config.yaml
image_size: 64
tokenizer: "char"
text_encoder_fused_qkv: false
Rows from block 7 of the text encoder, named by matrix and row number. Rows with one number belong to one attention dimension. Each number is 500 + 50 x the weight over its row's rms, rounded and kept within 0 to 999. All counts start at 0. Numbers have three digits each. After the name is the row's rms in percent of the matrix's.
# v: attention value (text_encoder.blocks.7.attn.v.weight, 384x384), inputs 0-63
# proj: attention output (text_encoder.blocks.7.attn.proj.weight, 384x384, transposed), outputs 0-63
v.0 105:499487527482528494455488481540440503550498481543474504491445505492542484430464488471486501439514537525493505475581564467492569522517541509484541544534491438553513610547513476446532437505514466
proj.0 097:523434527415473467569431516453522443485530420415585601468561563490426384443505450449422484491450553509545472423523521553450520472472555445551442562516489480468492513437507406483413448546540623
v.1 093:443554461625503488486448626588429526504499634483569538484476560514492515575529519534459463529493486589502520551538478442456505455452509571482483516496517476571528493455531563426474459543491438
proj.1 101:489504408475496524526483505565551507550412459521423525519483469508465409545499548508541663490501474529445472424509586463468603529552427471486453443474526530555442467492445505538537509516513479
v.2 094:442423474512453583515462522574540522551474566551478490406473425569537460497484548439424486473525520456533474488506462488475441452514461552463564484584451565591508446493503510413505506391567538
proj.2 094:515534489479503432455446516473480505504569448597534538560488461507474471528507481512513547439468553487437528476459547455536469521430489493478472485477488455547491604474529493589532541575513436
v.3 098:584514402505538525458496440477465512454664487428516479495517441598474479478411521481580575509518482489504518493405499509527540522561552580484600495438480434476397453427531546584533496514534459
proj.3 099:530458599500478467477448487479582475511546490500450456431489512537517400594484438514493501510491586518508601520541472423529517454542585535417468524522507547513463484472507513599557518559509533
v.4 104:515475470560446515520508560486509573578467536481553525465532495543485477546464420471493478434523504543579475540538526498481492506514473506495542500545417513467458521534520552593480534494536490
proj.4 093:418432466501606562494547423466462455528519467389576462541434470437396527489502512448459481510517540496423571455470555526396512402460383576516464481428511513409555495530481507493497623467549429
v.5 097:517440502510448502515546349581522560498488448384508522545453488409509474444590460467560493551547525406491556550460386486418470487451575372485458464476509506446513487518445490523452498536561557
proj.5 100:531580627532568489560482565380517414408510468563544501403451503494488526570521376559454521407526456427531546469541591537496499490612453538499519532502562540594531555522572456465528409507457434
v.6 091:459537483479438538587471508454504558481550576603485550524418478552497446510524614525517564516498527449541472546558482581454533468516548535502396424470575449478550492466530478491425464458557560
proj.6 100:542509548454466526408589491471527587465425455409481496567487513478415434557461433469505568456519556560409490474511499447523526488477420512538519579455441532502495491460420589546451536514448424
v.7 105:522558468493482459548576497524469451461427449585465505480480403478525498517434570572567494548522438571490592539486442562341515492397589448536552528481532484555516469505434503512502531498501491
proj.7 096:470522621464518457405484546544586527512484581540419465481490494432440494484584495440490491569430510566532516567543434496538538538604504571492519441488511476551443541495532503513511470460623512
v.8 095:532654541533581565541537415467529574479462476526452479493544569561479491541557525534498496486527496558547532472547439533490471505599542540495534520562453544461469489527570395476470475439576525
proj.8 096:519474389400482583515459512454462483504519501335509417583498394460552411494562470471389462523485469539549378436372550461465522500510495595561449426588467482511464453521423486516534494580426497
v.9 098:575394524445532404500463553498446440432510538424486535508502541464508458454520456479543534477432500476491535571504578469524464424477526512450476504476571509508494452588531472451426470525496532
proj.9 091:551537431527494568546458520447525512480483534493467536511499497535492486485474597571503554471422469507405503498441421572531507514535392501468508493530496547478531473469484448486467460514545425
v.10 096:469568597449554560630489550521549543463382554518544564437541543536578420548504507502464516454468515539406481451505556585486507479485435457552528518519465448483455539559392468522534429568476520
proj.10 096:579502552497531449468518466531461584471447392447534509529440445345552570440572536497554464443516475620475551506498479552471611558413560547475491491537485467575572524537499477512486537454593506
v.11 099:480498474510461522560511556569531483471569476525435603546527393405482478430546546507393510507550452527515529576505475456466569538478521547483460506467457460408572516424463521540509426463431527
proj.11 094:496457629562494464523430480457472575512513439477539434446549494603535543496441476470488531579436424457513463482485523622557490591435461509516562556522529485548500582537572478537435525574479581
v.12 094:505524520514469464551512512552518445465542377501452482514502498476519468472594426443534534594488466533461518496510521597485493491515481477494447422570447469526529476451466450507490455536444644
proj.12 096:535523455465441465490471529440534476611505528563471560507560512469526483478398511512453514457500469424570574410445538470447544487462580543455623589484571571538532605440451478444465463500506552
v.13 096:525534483481509475563464507586562508489525510443414515534520513543433477472356527485491565440497427506418520505556536433528456541461482495587540524586519433446503535489461387533564511580495510
proj.13 096:516542561488515465412502519491497541545433461587605539509534523453529480505530527482529470568424454512520532529547562594480413490509573433476544462443478609506588411476504478543463513594512580
v.14 093:437580620487547425476565481535504423523553448427397468526507531507591444459425551511488614525382453512521493476472508412442491582426488514557433518587505381522411449446528468475408505500573541
proj.14 101:633546504510452478451456522492493520480541488510562486547496511498452591459584463456510412456505552414592518553567583534560467502535567483492519473464495452435512593516512389612534488510562525
v.15 099:492494494524522465582564486574424518514455574509586562504496442495563549442446441511471500444535521558439528504489418434463499471431452537494536506586495496452456546470467487470496508475531504
proj.15 108:490497523485520530423538497521577629442479505438514543491491492448480527544484537422480517515530492524485458564508492541591556523486395529360508544498474423487438532545481465594496498488466472
v.16 094:531417531483576447503552510485504448543424552415587479473544463420539483422405541437580560385474554457511557525482485507467522467490454463566512512395596489397498468527469517595470548468549448
proj.16 093:481494526563505462450523504455581483475508465569392573610384494492423541443524409502391538555509499584496500498421410446486494458558498468418483400510453475543434614530475455495480405474549444
v.17 099:434498501540432523562497440537424497621435497510441509469463561452489634544590544554465485552520406446549520572520427521503528466435561481485509497529514476479481477428453468401485579524464594
proj.17 100:462539447559461556527530502413512597435531521436524494488526443627547444510418436451483470530511481482538481469498603473592451526418399492493506542617501561368538507522526509502492471489562476
v.18 097:504527445507513443598470475560456471522435547595488639383555562514504487477391618507440554385393623402500463436525470516578495571519477510448513442534477540465484488500420572548508503528512522
proj.18 104:391517558499437621428529474567558562548558566490528429513504416566521574519442565548479523606428432495531451479460452503422477490540486522440468515426464476407442545503472414458466465538527447
v.19 100:482520494551510489527444544579522534490528497516537477505539572509468450401483492523442422559688457504506469475517555568438525469473504530483590503491569470454514457512570490486506580531475435
proj.19 103:476401555492573435540602566471533504490509582562556500563451508541490492593530557476598499515515517579577524426463454531602447560505502427556447555559554500627444515583505537408525453458563483
v.20 091:545467472519581485472447466524598522486480498576460472504582533594460453489491531460427473488575484513448470545493519430457448582492507520531525579422449499556523475545543468472519466465489501
proj.20 092:428547555456502538604480502513528438517463512503483538470417577453517577496488500595500450424460557426508475450500488486512505428514527473468556453504530481503403569504559617504543578459551513
v.21 101:451578473454462527517510445442524542422461488525458466474451529504497448399398457479503425596567450566504553411533451581388527556511450486508448475510537522489499438490512563520468537482503571
proj.21 101:622467485562478512480496555501495445519548451438514508499531489512452491578620516508498486493439539464459530576408533521588517606552495529441414407616511501506520532444484417456454500489553533
v.22 092:431567531530556373432502553429510488516510497462576472448484489474504512457468394500487407515531466476498509585504611513516411403523473477428532540469466492562480520518538505452499553479502486
proj.22 092:458448431542484442512465602476543482543495534402491568572456482470479482535447414471552490396532596618463490526475502497512464636506401539456506450453525494412442507552412435491505423466458482
v.23 094:478547517501424500402569493476563556528425530503492471519544540478461443503503544455478520464478536543445557474453555523457565498463548497495544424531547480526477560494409438464511476473315484
proj.23 090:598428520504530473621387546546412472476478389414527513549515435543503490534490551486509530583588494511532562571580503467551456507524519589438550489419472401502469476536526493542445518450583493
v.24 094:520477543440505502540481516589430502564536535405474558445459535521525371495492515581587580438460479565529426507482501517532517499428460482490479541556507470460523418517509421566467578499584535
proj.24 102:469611554587516464449507560504499457553495462535474428497499393433507447569555496460530483546487627497516540578523491469519522464535506468354455492498520513465386501487524449579446468501484514
v.25 092:562591489548533563421533493491465500456458433427467509503504507421561484531474570522515431481529520501515475447472428493556447425470443427480518484514558511458480566524523441612412404561483461
proj.25 099:481505508455549532440479455566485462527451544560521533473577463495462525513544573470549524608459477541419491389503495521476569498563606490545501533539409555511493439548506500458468583535471529
v.26 099:511523583479488485543478540489443482479522606497564574468425529532582424437423538534494491597526572497430597485453510442464541553518475500540511428478479514433461492446503569423475507493403450
proj.26 099:414529513492498517445484479404468558489438454499486512519499511519533505575504572518435524489530525578454510549551511471554530534507539466503370576516432473631407523454486458434562589561510615
v.27 094:524470573492528503448506444499567566409570529457505502495583428478437447540458521438421499471519505539523445546481522520400503498512496488499525485573503544473455563468533549419523527470512569
proj.27 095:514513460447471572462516523403515460566404548542476434503400523505464517506464603504555432519434475384509535554549513465454475451498424507497509455496494422382493540495420472539410493444457441
v.28 107:557534425475421525531565474618548487542500547469456518541553475472588480576491455431465467502447521431402486482493492524517456586486458491502481516570518531554557542546506506493380436461539425
proj.28 104:500513562494531499561472520494428515444555471474502454463521466472503594460564613473486592505461437540484502588488466516489559545543550519420481483466493608572465457522505509526603520599589583
v.29 093:565573431481538500618475447578522413546487486426481415457531458569431488506472540499480449548484456522532476547472472401463488366544482469454567472463538482497451425519477377576533474534505446
proj.29 097:551504448539525534522519483512536499537485496536446467535527491534515547500544560413538540444478552599422489518524479515489463520581517513496464491575433548533537510561532608536508519459511494
v.30 095:544539487543508524588542567547467449504441493508476508496451613396459585532502508523470471445513486509576477578540555432447542612572580581506488471447520557461493624488446478438512460548550507
proj.30 099:451559539513563437500559451446465496582517468490477410475429547497551466563579563454529541531503540446477492470548492488459488430548568541449419414536482549470428410602541523493482544373528480
v.31 096:511487547420493501520532442441559525453434541423507370559437480529464403501469421589532501495445567542616477510496441492398485432436403500522501487398566412518445487514431453513514559450561446
proj.31 091:531507447477518452513467564473483487476578463454481494559470561520484512563488469467445490479575532554470498534462521570486562523523495460515486485561490478371520496554397492439400425459481537
v.32 101:544494498497554499525589466535484425441530464436509612529557425576520452447484530535533607521561563538530484533428434460563527490336525521548580483533488554491469540492510452524450420488576468
proj.32 100:471433474415541503476422429542468501407473581551523500472435529380376524490588396556508580540587548516557436537513431558499555528502481537483481495490525539583603531448568454530550426470531479
v.33 096:560558539583573453469535533500496477504488458483585454502522525486506488477485497471613552458505521499549505508608526520524417507531462515452463520446531545556577469531439495558544457505510446
proj.33 096:579481541409414506511506466520478524484511509492395573551525525470606571563580466432396449516526537536541522506535490429507552381507440479518446467392553569519470542435505535417530527473514473
v.34 097:477522378528519548568503464492525531484486425515452497447547514452564494559473460516572480457568391506548502534509551520522407533538507383460540541431435507488364521571494525552484583571509477
proj.34 098:506673626538500424524525479635429520502501581508432520589507504449510591528608510554533423502525594619477522471466557591544643568420576488446447496524452466456459496524504552546518495539480559
v.35 095:483522400516474533499440565513473523496398522589541499425538573535537406456463565517512468482427584473491489477452509494472446418498506519584546550395501438510511509386481465532420426461550461
proj.35 097:498449566520534469466503580528505543515489527369492416481445484435495439529488512528540506519611516538492525576511474440489566528532499360431432562459566456530525597552519471554520495531515528
v.36 093:531553419508549482418477505566526502535544513567424510586477463487428535565537486572520480496429528526404578525512469521519626493513423494506553559516480488478556541497530542585450515480548415
proj.36 089:488522650505455415550495476496606510509328440453579506457569498442450467419473497415464545499487457424464510447482529516471515462484523478485482503447480481404470455536399507435420525581445519
v.37 096:570455562493439539468494411491513517489464468396448498389526461434452531521497523441532508535417521468419517478525476521432537458532452468475502519489467533486559487584441496569409557519458477
proj.37 096:551442444509609537453410532502483584580502492632542484541546476507577587442412557513374486469529528499500516493532487506542425501599558575504505511496469493563441439502592534458483490405512476
v.38 098:543420460589531432495433417474512498433596462494483425495502547435468579555460490541511427578535502435556480539515472512447443444537619497509541545482577520413428443530514440483553465531509465
proj.38 096:422513493512482514538481495459531520490454574562478564534505452471560498526440520597455613490481450467478555438495481471550475486481450508441514441516503539599479474477372470386488452558467583
v.39 101:519430554566554504501513413568505502581367508476440474505555476497531550515488530476535547432481532510435478561458470524443548531578498520516520604503516488509517519468448513464487452554434549
proj.39 101:501621470579478498516570484574489503547531541494464503462500483462536479509539475499469552535578479459466467519500437468442442472433401495535418523581456422546494467526549463529512511506536522
v.40 099:483535549484508543508511577497466469519531469597537528460570480454555414490466512493537503484617469490515539437456519482465566441518491540545475484507576493561500633473431500541444494563460436
proj.40 103:518443493520575364507526492505509498473488516429427419560439537498465453415536496432461473573478494540433529549450408587552551405477444459478430472545434418575508479526541487437483558382489462
v.41 099:435488533481467460489553504523462511485435587584494488524400442518552522435514528562510483483421515564482476438523454451575447539608555468556559429532486496463505491524503478521442487552489481
proj.41 100:511456471553570560520569507512484440465539429465507493531634510477510583529485451561508589505578494513588504531511508614457500549410619462479562508481451502591592474534506452464569459426484525
v.42 097:451474539550478453476523560424519461377560544456492506517533441499584420353545411429524433564479414490467548452476467422554554498634570479473521457490561502510567513500439533480384480493567483
proj.42 103:445464451529452525493445441496493445530435506509551429499588572461475537503489559443532534468434450447489509478544461540529481499518421561474511542425515457546443545437577577443554459504457412
v.43 091:591471568462541502497544551460601539553443580508472479538461490544669525482500543503424540557545417494408425448514477446613535488459545409485393561535630538414540537548535511412545506581474432
proj.43 095:506568481571468424490533477567472483495362411472514439452502475469516476600464499534591442522530601519507549560518528553489502489475476449467511437471451463488547506524541583591396515462496504
v.44 095:520522507583524563516547515480529534488514450536476442465534464473475443440503493504501396511533512461574509540476540478498542460518553468513468580458534556540500522446510484476523551489434558
proj.44 100:543479509474502409505536564446423396535557599503461520501495568484480510574531477567582484506556550482515561460569412541518491522524533550477468499522432371495477513465496486501513527497492542
v.45 094:503547473438472524436553488493485576447400521523490494543454542501467576517547558487564474427559540478503466476523512462500428574507482559576462501545509461527544511399347496459499497563520517
proj.45 094:546508555579402472484524485506487519460429521469626592492560435473502556482470479468446494519487517476416462437521578550590524464553544563545491535527490643531531488545483453552447505491520585
v.46 104:569492536380507460467483569493499544410538494477579555429567476400531476542488467558405535484520498543480469473478503542466601537440415543535522514514431488502472450453448510485602488514506536
proj.46 095:423512523657469461489536463491423556558557552607413481507488508435524442408504473444480527467501465514390477476524444450620495514475459454542459512408512513484512587578472385398459571482523464
v.47 104:446551478509509514529531519535515398477537480532526514599433417546567522530422572438536567481489552557567529487466524401399513391456543537526511440490492442470391444541495468492462495463483426
proj.47 099:453479481442556503362408484542519481560482475576451382532509534465514516550544485471506536486631523492451487475449478463541512446565555479501570475515553492501494548505510448577472525426470488
v.48 101:488537537587513532534487432508550464539521448510527482517522543469559580456408538601536565502422555534482384465449551424465545393410555445572442522456549512496545497434499463520519444447471507
proj.48 099:473529569505512535476506573472554542581485571506521590503529497418455464502496421466525464544486453584511517506487555555504550523498419528493485536481504508503430522480559477468449546445499458
v.49 107:387474479534529478478377461588577529509526546479501415553543463451464534591506451531467388562536512458398482545480562609551552438513552465469563462468498535461562444523466456407568516452432521
proj.49 105:497498555485499496474510477417494531491471404557474566525435396608545517499456497448465543475432625463541514482457614522525478524560487461517477505495437486575465484479451519514453523566500570
v.50 098:452531510531522464513482455516494600508512570477521461522539452484468453448521502409506469426491552476547538442528547514522564477441449384489540450534418563478532416575526438538499530424553543
proj.50 104:499584470424449502488494502486499616453534492518534584531413478472507490529500474493501546501542431445519486541520437388571469533478488534583534556452492416512467454548515518454486478507443438
v.51 095:457499464537519479483489531609534514484478467368491470626450575466535512420517409472480500506525537564483502500523462443511548440648517588482624486476587530530499476539379552429466480515481568
proj.51 093:534406448468597546578464486457471463571492485527480573496477454589531537562446520547524542485429532540511504447510418371504423441368497430549502500542470571435412495539516506574515606504502472
v.52 099:533367504503554463456478525614424436596551547470504580616470481525508514491505553464448523531466553513466532485482456527543575502498452513564431568559582504544550538491469453532471517562548531
proj.52 098:463492499563498574505543486553504463481476455564477522605503438519491487458473437539524480383513480515524547489508598473499470524401491432407547467434446520540412485414496490498561467536599533
v.53 100:531483416467431468510470510555516565493497496482547567491509521451473383466416476530558494512592458522506554475501450490501549510506500496462553541469532560428489521474465529504383595476493477
proj.53 103:408497480469469480500438491581469443546419458612572460450512501615491433483532546422575464544392569503498575471493461519576521436518428496433437388558444490527490490601490504500476419551505539
v.54 100:442459537543473490487489527567513490459557549471535546524553480565393460543492547503527405382422479417439567494534482481470558479503491404502518504479529459430589547568518533389484472542470560
proj.54 096:501539518536499460488485513431478536555366511539440566543602513465484469467467517506491464484500429504573486498468509495530408539535528487521602447501523444458447443524475589483453492523513482
v.55 096:511519604448462405369488585566531539522437469530611458539536556612468482539526439538530450498561509475486488520451483504552540505607424508375508522467514467384516531486527516471502509583460545
proj.55 096:472581514521511478555606464459496465545452489475480540532494452432547559455493493447536427483471571542466478587634488515444493517456560505497524542550538512398600511442503496613502501442485393
v.56 090:548510434463555470451572501468434450493493466460539492477578478441496467521453475522446524546504503523542457535394543525498507464466503555484506505583509512494534421555427471447548451367470529
proj.56 098:539448491559450586448402492547516523623450521535537510476500484508440447431505608450458415482463426497474496473607503511494530582553504554493501428567454467508502568504502567533568471554479598
v.57 095:494470444533479501459498477536479434517435543468506524532414485502526486519517529487557501471412420586507505540512539397500499502552429529441568435566530518486443519460525535463496549545429518
proj.57 101:464531526488466466530468517466478451568489476562451540558447440455526597362525476548505566474476560427483483515474614479526546519381599550454539448408468419583562540542430472507466527495548425
v.58 090:424537651438527627472477490486456464480569559552519534535560544393508489494566525430535496440426452506511526438488396585558515599546510475445447425528498428507585568514525536457531456462439436
proj.58 092:549465445448468405551520510503456479561543464511434460420464486483555603473514503583506516473477473513559453618604509405398487492466528570523522535496530405536504411433511487561533438505569585
v.59 096:519448445530431512509502553553386460433524455510514510512440486534542469515580590485410468491389445456498500453514523525526495492460530538579538427477439491457529482471540509554497427568508429
proj.59 101:455418546518521499592411547446520489555538544386471460489492454540491482495446563424528563536547534536450531507465456397429455460519489490487485507542541525513509551478537471406471561499473454
v.60 094:540603537488464516469442505492519459425576479531587569443573445512634576467438547447611550449440542490451487527534424583517448471401575533527561485518467441583530431472532481457420447414505553
proj.60 095:552426403547473344490490509481504473482443498473426466475531499500469511520571456553486568507606515513499446465430501514494617504556454492450428544575450514423530449464498395561591437526449530
v.61 094:527506462545535411461465536583593499528480573557436483479545470589521427498444503481538473535475477552525512514461539538615436490580498471574459486513554472498557504474490473496505382502458505
proj.61 098:434503514553433611541486530352511483505460505418513583467515455468457498470450469540550576494509573501485517495522553470470465543421554551426510469489455473513521568526627532505484584543469503
v.62 104:536432469490468500530527472398518498471466443493565469573556465439451469456525529502450547520584521537444558555504540448517498566540537524487473587522456551439407527481479590516500441535432528
proj.62 111:507517485474591484549425487420418532515492484491478586372576528578442515495511471460517486545429470429528452434474442493580490385498511515513521493531518447502496457523556436350554505480464611
v.63 097:516427391511553577552471427565504558539509476565433500580557468459453456551482530480462583494532531494437478555540524427427570561516481455417528540462548577404502457435441465566525559535548475
proj.63 102:512562522459500522494554492524502500502533413492534525476408477480520461571484488455512410450522455438530551566600454467469455464482498543465533429432492509505430398539567512486489504562469570
v.64 098:432483501433469521615532514374546426519552524535597508457539557496562432536471530538530398540523466440516559430504573562409460423467513475480561513493525476460457469483475516525531404493540421
proj.64 098:540596543475483517509583401514390498495568455547497540502466488446413541413473510514468544539553560567479473559503580508465579550546503492585493555551492570516467541533533556470542486510480539
v.65 109:582466583509493596533457450502487538530377572452504501467531487537498546488560476484537545477572581490494538557524488517573499552422486414488516465530395531484498509395527485440429549474470494
proj.65 098:485472462564548491493563444524550494518542544467404539479508433571481515430509582476517395550561494418514397432473558468514494423469533576471534404461534403458511471537589467498466494534524495
v.66 098:535538523602552546484599476518539493529532490464478377518407500492447535530553480432475459475457569491506470496614461422546451445484447531533555524442486415490519520480516463543524499439558427
proj.66 103:517447406512464462559520508464520490458505521520457515549535557522495526496486544537572427450557496488549565430376554610535528497427521537590489511468506585518562529532638497507457478539503476
v.67 105:539404548438449520511486530497533533394478539497481503503538538504558477507486502577513514601454472459572450537488562514456483518500462546532473568483505460552472509569460489397493497465511541
proj.67 105:467546470514567519430522487436533525545632522548510558487528463479563549493483456511512564542482454570470588478615474553602458426450482490503522485420386477522574495487461509536435508389433474
v.68 109:558503472559467521444482533516532533564548538474516535534411420503402473476444509470544419442453587416488525519397478473546614525456531458500549501488414483520508549453469452459472496603481500
proj.68 101:428582490550475509515536471607583494526431560509485478480526534507595535449413521554546469527550494582506458505576534605542421498544479543520483468485605581541485560441597481441457459427552611
v.69 097:456546511527563502523490431508403517558524525540440531545548425503469549533526534463466436536593555558512474485503469484428627573485464502535589474517491527500509476476451548477488572569545496
proj.69 098:543540486542535563487418545540521548531604520542495516486431461542571531504498496501569498475437487561607490489488509552508429495529498518481475533513578455534468468454513409495463496477432490
v.70 102:423436500553478599508466470478562433547498527406509525636494430628470513480578526548533489594500409529641380428427558456541449535516481487515535558488540588570454490542532512577426425404484522
proj.70 101:452481548412420457477506491551472561493485497512463535511530520467449469568496555470504381473482517503447547573436477517449499519541472566455475487542455551518594447460495543411561525567575505
v.71 098:422439526551572489501561467501415522488510580448515496476438429425564490482467617460505459482535449504469433561551399502446496502564574535580522476515505529491475496538430459504449514516446449
proj.71 102:418604459540370370478388486526520502541380574500550497486484554555383453543488487490449486575521498510426444455428544551471432490571497500609481504566481575541510439346437562598508557560562479
v.72 095:500530549493387436563516525499468480493570440441465488494540513542608481423515455539478573526504531499506426446448456450539569528499385470581509511414528528550487535567488510558507510613470446
proj.72 096:516495450517487487507549447495406430475520407441491552556437483491425525477425545540465537410506494489398506505526673533538491501482531497390545516546474518503458416534489485462493419448578513
v.73 110:528473508513458513525464484539495540534475514478417525489499573431484583510473575497541492597541473520525587499518476482438519485509520464520449517567505605532431458541599505492479529454530501
proj.73 107:438517546487597533466567432513476374456480518397534438547530504516576399561583548570548539391438390420537557540484587492536441494484499493465578543363561505494496508440497522551520543498578523
v.74 104:466536381501497549416449473511536459474551522520453491407480489492508543433528493487426444497484619580431482474568522497550510549498486432467589566500479495471499545579527455508536508429455513
proj.74 099:563561439573509473483580476487479393422562449547517517525475465513485509517541508385558468542493506481497513557379644464491567357499446489519523475485475468452515529532416547534489544432488458
v.75 105:505571468403455570513586454503464483432515436515479535537592559540567435411488484579493534518489511507441346493522530523425574451460524519592451562541564528558490491530460459454498452498548464
proj.75 107:487490555541433517489518557462525434491458483418501531503520494538467463520451499473547555540529581492469560450537547498596517485574435492500559414466588487456460494464479498570478474527484425
v.76 099:511495488469426496477424496543529476461467535471475505507481471481540466452549528520570533531452461563554491414523448557556444512485559504505574476643499458477393492436501560610563527435482497
proj.76 096:475455475487477460577584540523482447534444522484437499518494517497510531550531500554544477590513444491461542584629580516481489427471524501525461469438503531512534453499458426461444471549575449
v.77 101:493504543445558595481482490512524515573401527538480507470523434420455485612459593496458525451534544540530559454498387481466437490479472554382455585440526439450519572528485555431500526469501581
proj.77 101:589417530478475416505492541474424570498517493500525552501472461526577563477483489503442497531495439509667404457485476501517404596518501371522562448561453538503397476529435438562484565500462488
v.78 106:399467463516633584432513561459461562573412502481451513534562517484487517465469540526534558467512477494394429508595540501529605479480467535519594442503524477628503622573471519543541470455516392
proj.78 110:546511461499530586485472479503420501483416533454437480487432524508466501493564454499537492517531471528524448516469506505525477397490557512482441459509456487450519463538474526486496535539453452
v.79 091:466435420435490471544454527452410498573552456576522477529497452461478489417541517538539497513513484511461458470561530422450564529544464449519471454437602582534491439547440500476442496486500452
proj.79 096:449576541557527425537525525394506554480547535422470509647466532454517477500491505393486413479501521483488469474461470472499512485405552515415556506463491510566604493453513421461623475462455548
v.80 102:480524492498530563520511444514562467533471477472563531488503465477469593553485480493489470490556508471516531580582442481530558481532553471465501416506510443556484435425487366499493418533542444
proj.80 100:505482492504567402487425517469512495482515525521471536457527487439555400420542499594514538418394464539431477448504449543438462468510487463462587503494477587498521542544476503434524465482468605
v.81 097:478432517453531485521468531551540444561460581432521495547392558478551570556469519448461519492513507494378498589478483545526569548457472530489487528514502451427531545463413530493497561541478397
proj.81 105:548460367487476510507436441478384453539452573448470563563527460533434523483556526556440459473440486464538496462534477579562446425469524438636495511500540551546524501531580444581521485407491358
v.82 107:439602526501488470488467502510551495431435532477431417476488511510530477475522554529478435448443479488627489461532477545559426498511565558462501430508515515474624499448472540357541437542544540
proj.82 105:500389434540473529473476497529458451573561490538585578500565438457543530591460433522489564500517611464539594470574487453466449482609549479537467500621499434469512471564550536410523524523480497
v.83 113:518501421514589525497528523489497583471440547532534503399504507533516477512501433542477515521545535494520594437478518556606465417540479489441383498484503510558489474426533424405450600577465497
proj.83 111:477486539529501519469467504478628518424499468399496470653426482458504492511465476458556492511490487508417419522492511519459552545420443425456559521523495435451447462538526518503562436423451524
v.84 106:554494601421529480544518417519534548449445477577533571495523510516552453559589492617511630444530430522455525502555504439515473488573482528530542557436536488473603529418577467452508536488489555
proj.84 105:508527493594529539497506492529454484396501461399502507497469406485440538383443562451489509526630421510535505495558481453499541522438470539554469552489504520520448509465464603562539608428422527
v.85 104:478485464590479459487461484587511458481511459526464581499519522508537504487510515501545546469526545547476435613482495529557493551516467462475479440531505597548471498569423488488562509576489497
proj.85 104:592517486462458505492528541506487432540461500495537414464548457444549478595594516501612484517477442440522514560518528413520430410569548500557472568465593494543451582382550478482482488445629533
v.86 099:559520510455531507509475460513571506594510516510535467565520510437523542417499519442548441538469599434512537454470405633445499485437428514479460480490441593465453570396519451479513562517500624
proj.86 105:517547495408498539442455573425435582570431500547538460540446558532538524490552454498530498431487549472567451471470499447551508490469498494545521510481451438522540479523512461513481478444430450
v.87 107:519542430542517529508512496446465593481423454537465472590477491569539548456462421496493466436502559487472481534486495547537612497406551486487570544428525528557473449545578456546471524459489446
proj.87 101:567476513591430492502444465549595469500527450504472457387511532455521453498503528426469497499436506461549491436451458595527457491420396512461460479480504493473506469532490443510513413457428448
v.88 112:515479594415454548510439508494645458459510463516520538434495432545531595482524483451551504472566452433426597469456442506474594462521597544483543534441475542495460590418561522604558558465479551
proj.88 105:483471493515559543467544492588496321474580515609489516510522600529491435411528453464442514508523548501452476467559463501478481446433482450557444620344494553461502471491454557563433457510508480
v.89 106:490470500432537456477510508489429521530499501459457476487531523469630537490585519407528568437545561555472406516522521416583572507541473557455525447494568489500510547519537460510527515469554535
proj.89 110:546528411529526615579474530465567525528534494540492525504542525610602488474527518536531501464442483455470589414503455529473551500549486492466608484482541452511462549551486552472440515533533442
v.90 098:521520505497518470494533547580530492461444443569509461428509529559523571503522506562462513533570514545563516532582569440519509507469434511494481453496477391488486433512597524562474464539531496
proj.90 099:552522495507491588561602472469459511356483480470507499458468438448412502509423443364452540577488532535406435473519500507400487440507468426446493551412517508475557476510589556574523527469462508
v.91 105:482467506463511482543489460499460514463501571525444451422483529500527507502524459509525472473599492457545511486467443489462420509526473472553513499514522483432532429541468583456494471550425472
proj.91 110:537443564471466503443435564455472520627412516509473500524494573455450522576559561481445525478523485429456451441515419507375504511574525500518459576535465428413535509423552502522494519542441529
v.92 107:458506450486431513418518485475534523522489523601525412529474525428539594451451478566467538568559611591593477448477373405447490516448429515528595495514508458519539534509458429450508498533481482
proj.92 106:644479504472442464507441464435464499574505565525541433367499503577491437504466528457469410446521470541507483442412580561488461576492481441572492510590429527560502599496543486545524516538518504
v.93 102:471536501536485480539536414515479573501573513423481557533430611432485548530542481444515458567508479495608538423468550543404448461435527503576509467416508496467434487534519468487400532496453518
proj.93 102:564607570479495521400525496400451550547479426534585557484463495544507435558478487418561506430538574495509541461561480465487457556465490550508379483470515539478626527446540543578577530506514467
v.94 103:471614501563528528438438500511515566504564504556571406474425569425523548542510472413571523528560427535447526511481539491507468504568420471438475393510488515434494435514452557514518522444472462
proj.94 108:481493416494515459442470540521531505578476551448615455472530547538582433498539558495496497524487459551552464535546418603491446551565527485491579560431548572491513530474441463520431566481572579
v.95 101:521595560578587485389467506522433393480521554492524523555476457509427454472528491417402508521434477522465451524609468462541543486486528444502491545501508525411450476452468537459566490471496487
proj.95 103:412431538552508535540426533482471563428402528401490463470443534519508499523564443549447514508533440567455477505506421522465448550507466530530411503487536489545470570512456446492474541472410533
v.96 096:398523443420511503569570512584391441555507530570502540416461503436483585453433634497515500470471516560456494421519467498499481415527475529484554416518525427503465529537450545535512467579471518
proj.96 094:522440464518457522553426470428502470563454483540560469502602431531492466432527425509526504412499502540450442506536494419571469425561486454544507500483437438494395418449569446462518514505478513
v.97 103:439549462542472559434462357435427519491463433441558555557518441451458513554488499496471493560453433506510557569541557414581395458443516457571429489537661475448487495538414535386585549561486422
proj.97 119:448457565559546468578493438472487601448522477381448532452552375525438439559482494574475507503431468516435487513526580488550511472459564526498466513449563455570471421463558500414538465456507594